config.yaml
bias: "none"
parallel_block: false
conv_stem: true
positions: "learned"
loss: "cross_entropy"
max_steps: 23800
final_lr_fraction: 0.01
Rows from expert 5 of block 9, named by matrix and row number. Rows with one number belong to one neuron. Each number is 500 + 25 x the weight over the matrix's rms, rounded and kept within 0 to 999. All counts start at 0. Numbers have three digits each.
# up: expert up (model.blocks.9.mlp.up, 32x32x128), inputs 64-127
# down: expert down (model.blocks.9.mlp.down, 32x128x32, transposed), outputs 64-127
up.0:466512539532469512486474528477501470537444513565516501549502503449494511557489513432526474482467526499520510504534532489517527461472508499573517522520463473525483475506492497488523529504577487
up.1:459500508526506489497473504507520452534513493516498501525513495476538485501461536490500459516516525485522478512504499492501510495476500536488540515477496499540459510496488540499522544483500466
up.2:494496458532469485529469528517497491468506518507518511521499481488550492494489510502494516552530482486507515485506490498517494513478498502487517520485518514495497510464501531481518523496506496
up.3:481519501523477537518521490476540461511508532508510516531487524496551483493465517509485460518485494481490478506502495490467490461471487563489503526512496509504486499479530533511510521516514455
up.4:530536510468480517456537520522451545536535508472497517528512499487541503471505512526457486528462447514463469543482479481499485541482491519468516514512514487581461495490504509488552533480472517
up.5:502517473501483527514505525510520502443463475489489469533519540487492528472515514542523504511482506457484529508490473527514472457520525500501527510493493494411491517504498516553489471474514469
up.6:471540521506489491497494500507503459508507509505518491507489518477553522494488498508502526537510461511468547494518498507472513511471503529510531522489537514476455531493500514491520534476499486
up.7:509536480506492478490476486552511540442489501492502519512480484504476461562530532466502540529504495539497469474479463495519488524477544484470531516486499485488493508497538510496561504524468532
up.8:497509487554458509485493526477531566585547476522497481523517481513595491467514476502431514486455460471491522462507474511501529527491490506476495529543490504494489457472476446501509532546476452
up.9:558518490491473488498442523559496516501510523505437557464466477506536524517529545488513515494549536465500519487451463536515460466465536488463504523476500536479478522464523515488513512480495512
up.10:514527503487458536535493478563532504486536510510542518554509518481513470492502561480533489528487461510514504493478440497496496531464528519466537554505503521481526517493527562519523514519465482
up.11:565532497527472500499479558532474551463462543495509505496445470491571499466529532470465478528474524501446526498477472498461505469496502474464554532520484528483542480506535450498504519487467511
up.12:572516481509468531482473505514518526483448541511484535505473510508490538479523552481503520528488485514472511505462482520456490434459560499474515533488533523488492495449551517470545523538497482
up.13:519531528507502512503509529515483530520519508498503513521494507496520490477493491521474462547453448471475480459507438523506464533497477466467503487487473496552504532510549478498536501463450514
up.14:503581513482487495540501515519463446489515500534499541523437487531530471552550462492468500513520498485480494483491506462476435517504507540533494503542495485478460472494461585486484491496570539
up.15:472512488507477511498452532529525516534542521497515533533492463498526535523510540509509501513509515504503505503485483500464505509461551519489522531518511523494498484495505530477524511502535474
up.16:501460514524500485516499520512487506510536507484523501471469478517536489500484498507528462529443468515484512487509492506497504501490494496508534508527498524509539488487521483511479508500484513
up.17:476484535478523513496501481508480505449469489503508525480502484523501491536491544479537511485486487538485493496484511519501490499488493506482519511470516526479526511494508519503535501499483495
up.18:459507445529469505466481503474510477502502508515523526524508487497527550490503505501537507531530483484505515504465489509488489474455515509480524530503512537509472462492510513490533545523489481
up.19:513517500482468536512487518487504491495481532511521520494495501500538526499514514500491499514501500507488534486490465511475480494466505502484495522537506523507505455515531509501516525490501523
up.20:490483523504513484510459472538529501458487490489465527497486491508492455532502541481553544522512510544525482445474499505525455517486512493492513502464524537499490539474503525525533492465501523
up.21:493535536509478505488473489491510515538488547552490513539467520495545478519509553497493545510477468528477501510529481502482509440449524502505540535565501512485482506476520498509531531518497505
up.22:517468482522493531546505515511520467489482473517508480516469519490490516531495486472483467502500528466522487454534498472499495506475501515504482517507460482504492531490494484485457512492580480
up.23:496504535537486512501485473489556463488464521553484490552507529481496494509502516468510481505455504471488493443496510497543482509506503509528543507495439503511482524451470493526521502467512498
up.24:491498480485480539508482474535524508464471512513454542524460509494522520519531534482488500515490509505496510518494494503477472480472490506491524524475487527521452505478512512518522529502498495
up.25:497506508530483540533505510515507490504484540522489557453464504547539515483533509450485470573484487481479524490498472472467502473472520499448511527505530554487509482497543532533482466484485515
up.26:456518491482477470490457547494487496507529554511535528505458467513558483505485491479488510507528487483514496500493466489519497522461542515496539536517537524523504538457503529528534501548486476
up.27:478485520508483505517486551510528473513479508537541506524513516481515525508496501504494490510494485512511522460502485475489513500475498534510508513507491514477505497516492504488501492532513482
up.28:499501512497445562529507510503561472515483526513488504538478562483541511498484507523475468549449500451504521495527457493474483509441500524492498536492450524514480486503467514491504538506511463
up.29:502518456533488503491534497518482567478493512474514500494470454506501466523537514481496541530527496543512488493470456467525487520464527465472564561493508514457501492511534498519544475520457511
up.30:538534534480507507522519488515468453521508514482537540500494466522506487516507475488499487553488461517471487454519458488513467529489480520481516503516524521499479484525535546518520481503484538
up.31:491512481536461522505445525504488497492483522515494509517467476505563511512480482494510496537509473505487527490487465471496483510470526520481538535525506526493491551471510530492538533502490523
down.0:581531473497486572532470504552506503488498544514497579567504493458495470453488517509467424562415532528493532480504455508529510515484499524538459474569474514519523511512530520508484439408537466
down.1:488481503494538501502483488485526462492527485501504496464521457477467492480471505522510499523547536484506480467473490505543487509478511528545484450508509517526524498545523528506501492487507484
down.2:464504482492509516507467498488517492478516506518499522494516486488486548524459473490525499502521540484523486476488495487519495506468512506512488535480484521521470489503498533509517498489518508
down.3:506498516502507510469503508496505490542509520507500459528525470483478501470512489501498471475490526477510496516493479489508524486512503479489514481498493458528471484516517504531525497500482466
down.4:532464498501494443460493525506504527505519510465495442481532470505497480527475457490512506456522526480524461539490488534538495505497524484498494480518468485520528486480537494492493549512502513
down.5:502511466501434566510462488490451474530501560538516513548505503486514523477508518523499464512444500503497521507516466466452501527519478551490513491480514503511472503459483500495519500517524463
down.6:518481461480514473479530509501477513476517484499478483511499519472505540511509507482481497485502512496495500502484475525523485494470496493484492498483486461504508502484475543485484499510501501
down.7:524491493483481499547504483522519492490474459500522496446445562485529483527515506506505526532507463492551498493507529483461481485461484559461477468445518534491495492470475470473472530548496543
down.8:498474532490552484504493470480498479522522512476496520508515457478449483516463522497489477502515545504483501519521501506531538463476486495532476505520509485542514475525528536529511487481523472
down.9:533521485417477471551539478510496470445542422509476506454510523567543548548544462467534546497507551488553492473462544501476480517498482492510494518518476525416529519514461492518465479503526522
down.10:511484502511502514541469521508518473548487534501476522517519491475499503499496498526505474516471512504537520484492479472493487479503478533477479509519505535486490501494522487510490480496505495
down.11:460490495537511503503494484463503522504447462498452475486489497482483498484484502548525487471500535493526470558503483499497505472503527524516487531486483462507491480541529536482470509495545506
down.12:478505484482475484483477506485510525519454458544460459515527533499507498520523547473549520514457575475531496502487550520504507456519509527501543544488460489413459476495461495480456529499533558
down.13:515472510487495489463480527508507504503514529480471470491503486504474487499497488485485515513534519511534462520508515506531472480506517483476538484509481476566489457508488522486539523465494499
down.14:508505513448526496533485477486517498506557461509440540469528447522531517484478516504498450538456493497534528462524515510497488546495537460515470478556470553521527515518532491475481486482571480
down.15:507466470474504475526531512516493500504533499456483472498498497506533510515538462485457477471508489486542487483482481524508479505477493483487527475500487498513503518491469465500504516490486474
down.16:464487490500500490485494486475502488498464553508502516470464521500471495519498512517513501510536516500463506545539527495482492512507487531503514511513519543507510499489501520468489532527507503
down.17:467494451506486506494485519499511513479510492489527480465478512473525503523490472515526496522527481480507518497492528492487480500477506536519504513459516493482502458457503514469472513548519496
down.18:535518481506502523487483473510484519512512534510473527552486464509551520493492495501484496510462547499518486501520457514492496481525509529511502534489500493466476515501483515545502489465516489
down.19:547484503513493518481535448480492503505492532481470468524521500472490541477477502499504489460496493506482476540502492544492510490521473513530517519457527507528503518514498553518533483511495497
down.20:494510449455483507517545510464460502456501497508464492457448516546534508517503473474489523497494524514528502492523563475467481507502487520500493532503519512508480498487500502511480502514532495
down.21:500481486493487519524510498520520484516514512493512513500496501497533481495517501524515488495507520498505493474480499502515495511506517497515475496487510508510516498471469493514460450486489488
down.22:511518532532551492470526475533509459516530510471522492515553475501463507464507507494530462477511476505466487495448479471524496540516515433515546493488485480518516580560508528526570457491485503
down.23:513516456472519537483480491507531490488533486491490527526495485516448521526500515482486459469487563464473525492531486505495494537504531484504502513535480496516525549522492516514524476488511476
down.24:471528482498489521506496509533514520477503491499490509485484546508491522535498452483522499512493524489547478495503511491481490496510535494480522470465458492467474506496488494459493513487520502
down.25:483483470543456522493486499489473477502474473507490449473536511498493515516515478440533492485502529468530484569473498497483524475572530481479504499454474448487451496505484515457510523464517518
down.26:512461461463487517512501487530534483441546472464511491527515508467476553491507522532505478512491486461520509467475443509499440506433479531503441467490478516501527523446498505510472484514478499
down.27:494504499531491525453493522478482522527497523483496481541509477479493492449479479514461504479515516476523468558517531522544482482528510495494506482507483449538457500509486512492537526501494492
down.28:465546532518500493479504470563529451525490514489529503516540517521454522518524496470509481511514479498490507487460523480519491498539549483521544511495482524456508544524500499462485484500489525
down.29:538447499517464489544522488508497527474475486469508465482439558472491493506490488503469500538473479520554524496519501495469511474483486560488472529455507513479525464461480515495476502522513521
down.30:540459529473508502524523528520470519452480435460505541451461555493476466506492505505518539537502461537476467485489492517496508466484481520526473506487540553491562486492532531494466482543500507
down.31:479498470492508507491467469483511486474538501500495490511505467502483555508508513495507502467511518463516502449499509514508491505493505501495462457492487511482498495489493509517517470501510496